Rows from block 8 of the image encoder of a small model that answers yes/no questions on an image's attributes, named by matrix and row number. Rows with one number belong to one neuron. Each number is 500 + 25 x the weight over its row's rms, rounded and kept within 0 to 999. All counts start at 0. Numbers have three digits each. After the name is the row's rms in percent of the matrix's.
After each neuron's rows are labels from the 100 images, of 14848, where the neuron reaches its highest value: "lies over" is the class under the peak; "top examples" is what is common among them. Only what is clearly more common there than usual is listed. The data: rendered roads seen from a driver's seat, with toy cars, trees and houses. In brackets: how many of the 100.
# fc1: MLP up (encoder.blocks.8.mlp.fc1.weight, 640x320), inputs 192-255
# fc2: MLP down (encoder.blocks.8.mlp.fc2.weight, 320x640, transposed), outputs 192-255

fc1.57 094:527500464531500503513515528516487463531452515493473524511472535496491523471556498480529562498500487518489505505533507493481508521555446496438550493547496508495475507491509503507516485507487479
fc2.57 116:507514515489519495484503510483497537482516491518538482491524452501501505532445492494496448469467512459495473478449488511481493460448539491557468527467509484532490467522480474485491519504488550
lies over: truck (79)
top examples: truck (91); straight (81)

fc1.635 116:550461518529503497504461508496519479489498491492521495493512483456484484517504503522487539446463511478525471460522472495514508531536487510497502482502535480524495461496465496545498467498423518
fc2.635 097:525524453525508532493507518527497507475517513477494544437517504484505514506483473470516487531489490476530524511474551497507456503519479527482479487485511487523492452493470484507522537451507493
lies over: house (69)
top examples: house (82); bends left (65)

fc1.72 097:546484513472460514476473532514493496511492502489490542514502461486489455473518478487452514468520503478496477491548471535498509567540482507509435514538494478527489468527481530519463545492491500
fc2.72 084:480497504518507506474478510493448503559525503534488565485456491457474453497547475481511501510461526510505508465516515542458476498476438483477499531497508509480469504435558518504476482497506529
lies over: house (53); tree (27)
top examples: house (69); straight (67); tree (61)

fc1.214 107:482487514462490504498490491480517502485477475485510512532489491492473478496499481514482518504480500439513514471497469488514464525521474472511541510549514465467499468498504485533541503488475534
fc2.214 112:496520447505520484482507501503512515492504510497535495481534496484504526515545479471533492514492553503473494501487493487483476524462450516528496514496507499499498519503454497524517524493501492
lies over: house (92)
top examples: house (100)

fc1.296 093:586507493467479520495501481493499499491497541483540497464521523487457537508543473511496542490511476504502497468531522468485527469514475497461549492510488548505525496464487493489540501526482493
fc2.296 119:439499475531527480513496519483505506477488488487473492511482454495538475501455515479486462489483512449503521520497475534494472529499536516546464542478522476514466469522544508481478491466515522
lies over: car (95)
top examples: car (97); vehicles: two (68)

fc1.199 102:511484460503483524480495512504512477490553495491516452498458468534501447480525426503476541473449441526492485514529508501527540529528511483511456486470509504521541535482523499464467527490501532
fc2.199 116:494504475454501518480461498536518463488485543487532505492514512521524523487480485493490518500448461535504496529508490497508524510511491510504537511453486475499475517482482469487492504524467470
lies over: verge (34)
top examples: vehicles: one (73)

fc1.417 098:534528532495507513520516525519500496509505476537484510488477474469494483501442512515445511515516545506542488500504456524496482556475469475482452551479528446488501482466492475488483461487497538
fc2.417 096:531508492515500533503530487550484538527482516494482536502512507476464515460526516526511494538471506515520491470458527455499457497491533534490427508517493448496534481544464492541507509438448538
lies over: tree (71)
top examples: tree (87)

fc1.251 110:543472460474467503458496523472490506521526530480517504497463497531533539529484503510486495499467495487517564517490427474527495513503507452526477486479516501563491483489533485522525496514487544
fc2.251 090:494541476499487477492492492434478517495532512515466491502459462441488493507523508497512513537488515498463494499516455465480468532482511504520490450448505469535473487460481513506499531575487478
lies over: truck (35)
top examples: truck (95); vehicles: two (81)

fc1.45 089:468511528504502491550483502504486500492516470538512555532539489522504499504513486495477520558496454499491521516503524484505476538506527520517497504493470493489472512526474500501517507511523471
fc2.45 112:535463467484473522475523474505494541531505502504474474504471522481508497495520519551538526477531524528472490497509512505484532464480502472494501471499501473510513488479535513508474464478478513
lies over: verge (51)
top examples: lamp (62); vehicles: zero (35)

fc1.282 091:503492496534499483512505476510511468524509504547517468526492475487495501471458480486506525493475557493504474511468516474513490526511523532494504505561484502531498457504526480481493493452507508
fc2.282 085:487496501506500544455489476518480517504516480487536505483461527561478499527506521498491451543537501532516477497496525490456509482508468490478499492487521472454476545517465450537519503528487477
lies over: sky (94)
top examples: truck (86); vehicles: one (86)

fc1.15 098:504485482500495444509539439466525515490473484498480533488522541497468521487525504508458513500521489515482494535512526483473470467530456554509453524546451492492460499480507506475474525516511492
fc2.15 088:489472485475513521507504470464486488524479509464500535555511501515527538467485514540507535476518499499472502538506476513522530486476488474494474511525511535500497505517545536484483481491488496
lies over: sky (100)
top examples: pine (100); dusk (68)

fc1.63 106:501485549476503473531527515514505501492488485491481498490499493480472523502474464526489488495505515489524494492519474519493490519492531491541477500524476494464481429517529484499507483497488551
fc2.63 085:492507460550532480481486510526481507485524506478461477502496519472528531465523489486513541517489498497493525519494509480493494526501480505518508500478466487485505532480483516520496561490482509
lies over: house (89)
top examples: house (92)

fc1.393 109:506507510486486535513494489520510507529479474498504496513506517450489490477516488528495512504508466442510508470529486483485477496491446473532511499522491463465539448493532508499510477477476543
fc2.393 085:473499449522532525501502539471491509475473487487502481456500495497495510509528481464517514503487543516495486525464469510501489537479464538527483500478480497495482507495472501505500521505510500
lies over: house (75)
top examples: house (95); pine (60)

fc1.39 106:466498554468527474497516507514487497455498522469531512524471445482519483483473465513468525481525501486522508529428466486507541519508515489494457524487474488520540466503534498478434502506467506
fc2.39 103:507516483435482483489454470479487504526528497468460495481512543476516518462530512484525532479480474542508491532527522472480450481522468530511494488488497481494490491482520502519476530507480456
lies over: sky (92)
top examples: house (100); dusk (91)

fc1.469 093:482538502486506454516454556479465507469507517533507471495509487473507509538536506480526459512509519502510514507492475475526536517511555484471515512530492493482466494526512440470555504471512492
fc2.469 110:516547463505475476487459496418484553476519528538478467479509494493518512526517525492509452504494553523461511495498506464528463553503523537506498488485532468475476502485454500482517526509482471
lies over: sky (100)
top examples: bends left (80)

fc1.540 120:500500531456483491502472502481509499485466478497539514537521505477464501513482494509474542507472497445530483464504445475509500538475467481516534505541488481467526470513495505508546497481499537
fc2.540 109:483522474500495481511526537500509508502513489500510515482525511475534542472550479467533520529491540508504491506463488490487508503483460481546518483481502518538488479480474538497524523486511514
lies over: house (81)
top examples: house (100)

fc1.359 112:514492521493510495510476492536518481480479487507502520508500504464478484512456483505487550475481511462513483484504480520527485551494464486519513516519516445483514490517466485541526499466464507
fc2.359 111:522516493502528515491533523576498541488504501453491513443526518477500536509506494482511501529486536476512525497462525469516474505480462471500479498494519508509482477503461510476536512457487503
lies over: house (94)
top examples: house (99); bends left (80)

fc1.130 108:496520486509483440504496491516497507481514467499455495521513521496470511504504484511492514449526465503502492512492498527460469525448489541513474508532536490484489477546512506503492500481514449
fc2.130 097:539497499490510537493506505482460495526514497462544582497490499525509546501512475513466488474464483440482563522499516491499501491502518540488482501512491533479474490517570555486498493518519506
lies over: car (70)
top examples: car (93)

fc1.589 105:521431470487481517481528477510527476474506528510508516512494480496507456483475483509543526496503497536480455498460460500531528490508520489533446511456478481513545507437492483506488502520519507
fc2.589 093:478523509479456481542488495521507499508480512506480529461540541480540543519519501497499464539510498476498532519468502463526523522478469550499513465478446510523477522497486468456468541503501462
lies over: verge (32)
top examples: pine (68)

fc1.347 104:522502488491461504479492514512435507477516491480479484498530494496494449494484472507494540469556498506523554547519525578499512514502448501493467513465509525565496491591506501509493492472492507
fc2.347 090:486489545499485514474440498489453497528519537507557529524507536485473497489514511496481476500518529521480482421482485530458518493487475480483481555481510500485467516479491486458472514514532507
lies over: car (52)
top examples: car (93); crossing stripes (56)

fc1.574 107:483476540462498495519491488453505484487448456478542532521504517497490505517479535505480540498477505451518489499478457487535500518490434478526536507560483470495505479506510499508545498486472516
fc2.574 106:458508522486499489503545516519499502488517519513493476479534509480515518453531478487527505526493554487515498526479480455493534495490477473558527521494505551521508448483504536503506514474523500
lies over: house (75)
top examples: house (100); vehicles: zero (30)

fc1.323 093:469520478500511550498508544537494557560533502516509505495479463459508470440522435488481514519509523496501528499483521534465509480515473462520515513512482467519522520475548518525475475469507524
fc2.323 097:467467485520505493491511516539522572500480509535497473454487504478525472493540531490521521505504566506523459507502469511511534537545522476521476515500490470442511516510476494507470487528444481
lies over: pine (45)
top examples: pine (100); straight (63)

fc1.392 107:481499480476492452464490520514502448490486489513472494513483533470497517494488534514452526466529479482465532513490483512524512479468475512535469472511483512498514533511532479480511499516495425
fc2.392 104:534508497531516536484503501527469486533501532442547508491515478509529540517459465522490503479473490483471549510515510493493514490519519558508506509486514549506490478561566507509489498518527476
lies over: truck (68)
top examples: truck (94); bends left (77)

fc1.453 091:512508464496528495469520487519443535518508448501483449471459516471470430496461488519496540510555529532515531532523484530500529535513463482479499512481498527501468548500545502469445461482498546
fc2.453 082:502521540460519492459474522517480568536480513491532526521505509504505466461472512486497536528497530531467475506493470526480542484523510503482488525476492515487508500488486518506478532482496501
lies over: verge (100)
top examples: sandy verge (100); crossing stripes (86)

fc1.559 099:543514531511457495498509513508479507498541482501457486506510531484491490508510468499488533419509495511507500504500494539467479561486464503506474507464510530569496481535497543464477511458475484
fc2.559 092:472465498512509535520450541465470470515534520493557534487483522486493502491519513487462482480534458496532537486520490508467487482496483529481486547451541511489489530452509520475457501520521519
lies over: car (100)
top examples: car (100); vehicles: two (68); bends right (60)

fc1.355 078:545480468475528452470481502516530469490485488469468470473491442549512552471497502491511512550509480509498512516466489509474540495515493458517498511472517472522520540449489527469509488504487477
fc2.355 085:492519464490514514530473474465522510521477482463443492487479467505515510531487512442507535525513466493492505516490485481524552503524501499518472496442472494515502536460473494491506497542457520
lies over: tree (61)
top examples: tree (100)

fc1.140 112:548511492518409476524483498514492506486523473503461496497498524483485459512544474530496519456506468513490509496511522508476472573497458515524453499485490469538483473529517530494515504473490493
fc2.140 105:537486526511507558513458520525456481520527523475560569505492499475477519519523472486478472470459508462501553471510472513454467518483467496480467534495528520510493509460526512426426482511541520
lies over: car (100)
top examples: car (100); vehicles: two (67)

fc1.53 099:501508510494478537468507503455497464525533505486510501479533486510527518485519463508486510464479512504585471486519510471484482477477488494481505528497558529463507504501525479540434473489446553
fc2.53 085:482513455494502500527454514478493532484478491501483526457485504523509507464486539485464499501489447498520524499496489482442473516525529519492504476516451497533474489469489492500540558490518457
lies over: truck (27)
top examples: vehicles: two (70); barrel (60)

fc1.318 092:557509512479482493518442524539548480497463497519499546503522511498495500494520482493482516492513512496477486547496478507505496520497420521504432523530505507485437470510533512501465529467496478
fc2.318 087:501547493500491523501482501526455512562500511534534528519540454483457491481491490486494498494483541480506541501512538529468486497510518501484458502506479548495488496507519544506499484513504530
lies over: truck (61)
top examples: straight (79)

fc1.477 104:525495492489489478451487460523527501508490486472497522493559513498484526502463530484463473505491469486526491520471503490541502530541501502560490527522510468463514479511543520493486490472506486
fc2.477 079:505475531489482519539485493440485497480497513472484490536499465482494494496539465480515502525496528474502488518514466470513492493478488475481462483536488543489479495480540479522507517523537449
lies over: truck (26)
top examples: truck (85)

fc1.312 082:510547507526474495501512510468458517546502507557545470461501505454489487511447489505515518463497534533482520452518478509522486536453531529466500450495496484532532523526518430529492477488488519
fc2.312 087:492504473511497483482442492464548497499500502538447489525515495487523505473455508520544519498533486539454528495495516475464477523492509501486485452479501446524525503505514482510492513520511490
lies over: lamp (28)
top examples: lamp (100); straight (61); vehicles: zero (30)

fc1.223 113:574515476473537501468508535537541475469511470482492494446502467505546527537458519506473489514514489520503479481512520514501513458538507460481514524534501456472494478519518504479461492516483514
fc2.223 119:526512509507507487474516503552463509529531485458431534536544526474507492474533492511497559484509483537466485521470489492468474483505506474499497492491479463486508506489506480491470517499524456
lies over: tree (29)
top examples: tree (84)

fc1.231 088:513492523533492495467500508520495524499463509473477495505495465456517545478540495497466520485507484491586509513461512537560523517536503512476530522483488566519498497503463482519526463486468514
fc2.231 114:481484497512528546530489499485497524496496499510534492482511532521490448547469514491513484491487527498433504454544503472446464492488485477516472522448488463498483543482522508476490516531508478
lies over: tree (31)
top examples: tree (83)

fc1.451 100:569518531530509504489484519515477477525508485536527488511490472441489479515463488491504522492484532527465474502530501521538496551503544519490463498501502440500491483485493505557480477505485512
fc2.451 095:526517499495530530478472499559499515543492513511480541476488499472470482447478511482509506526490490510500524436460566482488436505485514503461465503482534475508529506517504493488497511464511498
lies over: sky (99)
top examples: lamp (98)

fc1.43 076:541488469471525449474480498507528473484484498473468473470495447547512558466495508486501513539502481522511520522466490504479536496523491460524498512474516469518523536451484530460515486500493471
fc2.43 083:493525456489511508532475479460520511520480482460440497486478470499516510528501513446508526529518470496485495510490487478526550505523502502517473495438467492510503537457464494489506502542456513
lies over: tree (41)
top examples: tree (100)

fc1.311 109:499466526483477492548457515522533508548496467520438496475558534533499498486501463502442497546489498506538508524502520523481483524484441476515477493518501471473482461508511459548501483439488506
fc2.311 085:525517460503506506541549496517499492524512492515508547471493498446479557488543511490464452520473503506530513477459530497461462517525532529549472513495490494503518484511460489511474510529469517
lies over: tree (56); pine (29)
top examples: tree (85); pine (66)

fc1.585 099:513488556478503455517489517507488468507482469529484502480483468497492496469454517518463510496508509503531507535499472532538535512472488469548451522531506496494537478514522502507465486445484482
fc2.585 096:522500475475486457514479475499481488509526488509476516519474522487467486454530517466503507493502507546507494480474501474480427489496505502515456449523463470509475497504499499548506502565465468
lies over: tree (34); verge (33)
top examples: tree (100)

fc1.533 099:492470541492519505530523492509488492486494535512485528507534469486509525463547539521467506483524448494539510493530481476485484495506483489530478520481529543496448461522538483489423483504536541
fc2.533 088:457481469499482491490476491440476499471498481455426494451485538487513502499496498458497513518483485521505493533528473481456483492506525508520496506509488468509498513473495527521506526533458475
lies over: sky (99)
top examples: house (99)

fc1.497 089:505519525480513494488446491479496484504455511472523495476501515461476517512501501508487511512455518508490499497539462466511507465515483536543483536536508446501502518494538517477480505542515481
fc2.497 107:474468438498491514479536506530501516468538474517458504526488492535540496470479514501544495499539481495498500533500512496497474526502544495449509471459468534483496509514461499526525489441497466
lies over: pine (32)
top examples: vehicles: zero (30)

fc1.481 090:538485480525500501494497528509520511523477465494465529484513476490501514506500504500517464539524504449453487517531516520502514516494527540486525480517462477528478453466549475483503508500479505
fc2.481 090:501500521501525530489489481521458521479492531513532488481468522505480491476510533491489509500509504556525537484433501443474537513520500488516485516480532490438515528510466501538507507544508523
lies over: truck (35)
top examples: double yellow line (50)

fc1.437 103:492523497535504490460517481502524532449500486495458515509517509522498519487468518495493481479534469475555517507497484537467491466473461486479496507514494519498503515477494506533472494519464486
fc2.437 088:519494545498508511508502431496452511540525486472563509537531503507516497533540426499494464487466463507496495514489477489473522471493481505537522465505524490495493458526531467493519504507509467
lies over: road (100)
top examples: straight (87); solid white line (63); vehicles: zero (47)

fc1.284 105:540476457495451519469492532503520480506535536483492482516468493532512504493489438488512501481502453476517484514474487495532519465534537490516451466494493517531529536473507495530467524505514496
fc2.284 098:489543466459506483501481522530547452473486519514505492442500488495536527508485481507477511508475500506508495526501477446491510510507508504486519502506478496502484479484514476518478523549480462
lies over: sky (76)
top examples: truck (89); bends right (60)

fc1.425 095:519486509468520502442485502483453495482507505472544492448486459462478535524481452513514463517503526506547504455481456492514468498519490496453543499515531511455476476516493501510462512494454534
fc2.425 113:472500461528499472541498501506527519506466503522446515521499551512550465474542514480482509488477489464448493554545522482468528503503497503539457518485463496536494494485480524491529503528577467
lies over: car (25)
top examples: bends left (73)

fc1.639 105:549472517499465536505517496504511443540515432486495509448503508464502503504495504509448506473498506496523521484543504523530511558530505471498517466531530511524453483557531482520481516517491500
fc2.639 101:513540479531521531574500493489492485528515525509550536510483516541487536493497449514443520506503499466491534453488513485484488527475505499462497486483535547517484503510507514463504518518503488
lies over: truck (32)
top examples: bends right (93)

fc1.267 106:512512509532494508512496527525540505510518481489493507433514453472468455472511484500502530488465494530463523478488480501516489539458482475529477517481491456494497503451493474499501474516456533
fc2.267 089:518525511516515540488504518553469507478498524490485520508548530490491535479445490482532496499499483568504490489483471493507484508495508505483466501477488481491514498500474469497483505451503521
lies over: verge (33)
top examples: car (92); bends left (64); pine (60)

fc1.411 099:531524528478493500522507533496514494520517450510518509481556494507522528481490452499457491504502528487531529507520543549528528507506516476503467517519489481503507486528515458496442488491490510
fc2.411 086:498486520505490478492510527530436499528511481530463517518508504472494508451515524522487537506470464529492494488476511471470446510505515530527493484528442491477519528474513522499469518527484516
lies over: tree (55)
top examples: tree (97)

fc1.252 103:492502474525493499516481488518520495481498473492479481520487496519514513471515482506479507481463474523598524486519487493545479471489503514472487539482553516494503451503494491492464493493452518
fc2.252 084:483481499546474551491515474501439529516514513491546533501487498521524496498466482511509499532521450561503520499468488428481522501540516501509435501471518481499514507494486479514525526451516517
lies over: road (92)
top examples: bends right (96); crossing stripes (54)

fc1.8 096:499510531514492503492492529536482489510518502512545507487526509482502461470460475511478572477464482471502521488536462480539496519514484506469479502476451499512535508494506489503463557512490562
fc2.8 095:513506534413505506470467510514494504505535511471485507487501517471497464472485499488507515477507534531502495492536481513459532483498460479456532481518476516490493480476536479517454493467529490
lies over: verge (99)
top examples: snowy verge (100)

fc1.367 106:518482487483523505493494514555492486506491531493477523500464515480513516503473482518470548511488507461518531511478466531483462548505518495535489477539499482473494484503505505549540485477460500
fc2.367 084:548488462515493505523499494530472521503487523467502538449505509495532519530536494533479478502431551431484535532510507509478498532457483497529504526466465546523509507482485498499517526510518493
lies over: house (64)
top examples: house (77)

fc1.483 097:521505509480497488501457514549494487511479465523496547464494456458496512494501487496489516456485514508558498517502504519489461488481555470496463545501525483435462451537498450570455553486472533
fc2.483 087:468497514524506489513483499547456519521493511510491519469490516498524516472476516495513505516492510461456513474464526509471490543498456480500487443516464503501508537489491518509538514525480478
lies over: tree (63)
top examples: tree (94); straight (68)

fc1.78 089:430499478512503487496489493507487512502532506511456508508497473483531539482503541520501503543488487494549490525501495495511464488493459491482496483485468519479490502504508504566496505493519488
fc2.78 113:572503541487509542509546484476485499520477496462521525527490483539462452516506498469472530456499503490434525470469490519502517498499566487517485510483464487541511505504474501477500484497467464
lies over: tree (41)
top examples: tree (77)

fc1.476 108:552490492499491511458493517479516543519496487541486492521523524506482475532480498474510481522502479524470463491471490503516474497495517525476484491561518517502517493486513496519477461488503496
fc2.476 088:528507493515467516520496465445504463509484474508444490481496486465525505481475487515521497502538502524470510507473502495492491536460476493506469483495495519522546493522519517503451520503502486
lies over: sky (100)
top examples: lamp (99); bends right (62)

fc1.299 079:534495577537535493507552476485523494476500481509516521507523476483501506516482504465494470474532511522506471505469570462460493445529517467510467512493526513504460469501473511485526500475509462
fc2.299 083:511507508498500522510513505474543505456516535513521514493554506479472507500549502491502475482499463536514500479490476491459462519514535482510518496500514496487501499540456473512514490468530473
lies over: sky (77)
top examples: barrel (74)

fc1.345 095:494497507512514470505508473530474494478532521495475500487530491513489508478470532526508500496480504473548526496498506499505472486465520518479512515479500526462464499475500547497518503509485524
fc2.345 112:508518500508485516470487497482512499504462499501533524510475529490505494534512455508470482502528466517444482461484504486480513506545477491501473512483510498552536493501500454509471495498549471
lies over: car (62)
top examples: car (87)

fc1.388 094:524510511539495505540440534531476513490485484511523521460504521489467457498510527532513486471518475464495546525484514522513537517470539495520503498488494513525523478532490486498491528481514483
fc2.388 107:530513521475504500488522491476511495481505489500497474526494532506492556502476484476522515515481547533492452501526524473504472506510460476459482518505488492439480538462512520493523473513477527
lies over: verge (36); tree (27)
top examples: tree (94)

fc1.269 091:476505445507483483494492509520524483531514464523501507491476550461486491516494500476502509469491512500496564519520535512468522500503478446481508468479469502537556527520469471548519509526513490
fc2.269 120:510516514512529533502514515467445523474494554449535482500505443506504526442497525498480528536514490508520453489482459489527472469509508556521483559532529515473467449482560496456510487495495491
lies over: verge (82)
top examples: bends right (68); dog (56)

fc1.310 098:512518491479499467474467502500487467506497497489479487487514481486509520481501515479493492474502504498531550501480478513508520513541505492544528471503494499470509528505483531467492497497515473
fc2.310 098:496559498495501496492439478417471537473506509524494452496500491504490515487506510475509459522528510480451511520482506496520492510522483509521477492468512487487472533450445507496534515496471478
lies over: sky (96)
top examples: tree (88)

fc1.36 089:496497523516474476522539503500511460487495493530505523495497485495495479473472506465491488522453561491493510551456500499505496527523506569522502497532513463503488464485498506498488460453478488
fc2.36 092:470497500506507509455471470457478510503508494514516480532462536515501472488523517479489467508543504539518481480488507489485517496509472443480461478489487470474448510489463481518539518551505497
lies over: sky (80)
top examples: truck (92); vehicles: one (85)

fc1.634 080:544483468473528449462478501517528472490490489473461475474491450555515553477508508494509501547518486522495513513462483508470546494510487465514507516466534476519533549457499513474500480506494479
fc2.634 085:497515479497509516515479468454519510534477481464460491496478475505516512534477501448504542532516454507493506534484483477526549497520493503519479486448469503510500531457471494483502502552466522
lies over: tree (46)
top examples: tree (100)

fc1.399 093:537545520501485500484513476505444474469495534529490505547500458470522505509502486475514493477441520485546512506499534489522475493433494506521495475449517502474496494506450526486522481541486499
fc2.399 106:474472471526498510512470509508547536501496475494510476482505537517490507506518539533473521526541491506455488508516470537473510505561502495481480507515494494513498514476555513481457491483526489
lies over: car (59)
top examples: car (95)

fc1.0 110:498527521487520482468490457483503459465538575480491531508501471480458456507528475533517520542513482548527496470478466525504501509516484495506507468436516455488531487485457491481511478528503484
fc2.0 106:509512511511504468457513531532490510492500502494473520501559544487532487488512483523568488518508475543500523505502432489502491516486466504514509488442483509530485528483474487502530510483478495
lies over: verge (41)
top examples: car (93); dog (83)

fc1.457 095:558447531503495494541540539525535470528493461520470481459520498536502481504490477490508525512458530491503502488511493520478500537499496513516481492516487482524474471515502546531500463454490492
fc2.457 080:463508502507506517461511462507509500507496534511527562558476518490458473482507507500484494522523526511480503462482510497499529524501463471485496493494526504472498515512506480472558466492515520
lies over: sky (77)
top examples: vehicles: one (93); truck (89)

fc1.262 106:542503513525473512470468561493504507496483498520506477518494523480513479512507496504503534502475488539529465476506489511497481516506498504452499489528506524503489517505487511496527476493462512
fc2.262 081:509475494519480509505493466508517465521536515468511507492504498460522526498490513482529530516482469520443490499505531500510495525454518513525502544458497479541507469522536489534496531550533487
lies over: sky (100)
top examples: lamp (100)

fc1.202 113:518537499524533457479496495532491516498474450505489467467504491519480471465497513482524479479514487488507524522448528473518526465536486489522511504571523549518459493512531489446500502516510485
fc2.202 109:501507512491479464486457527520521533491466505452520493508514484519528493522468489495487528492476507481489527507462492500477546501505482454468528515523535560474485478480525521493510497479558489
lies over: road (100)
top examples: solid white line (53)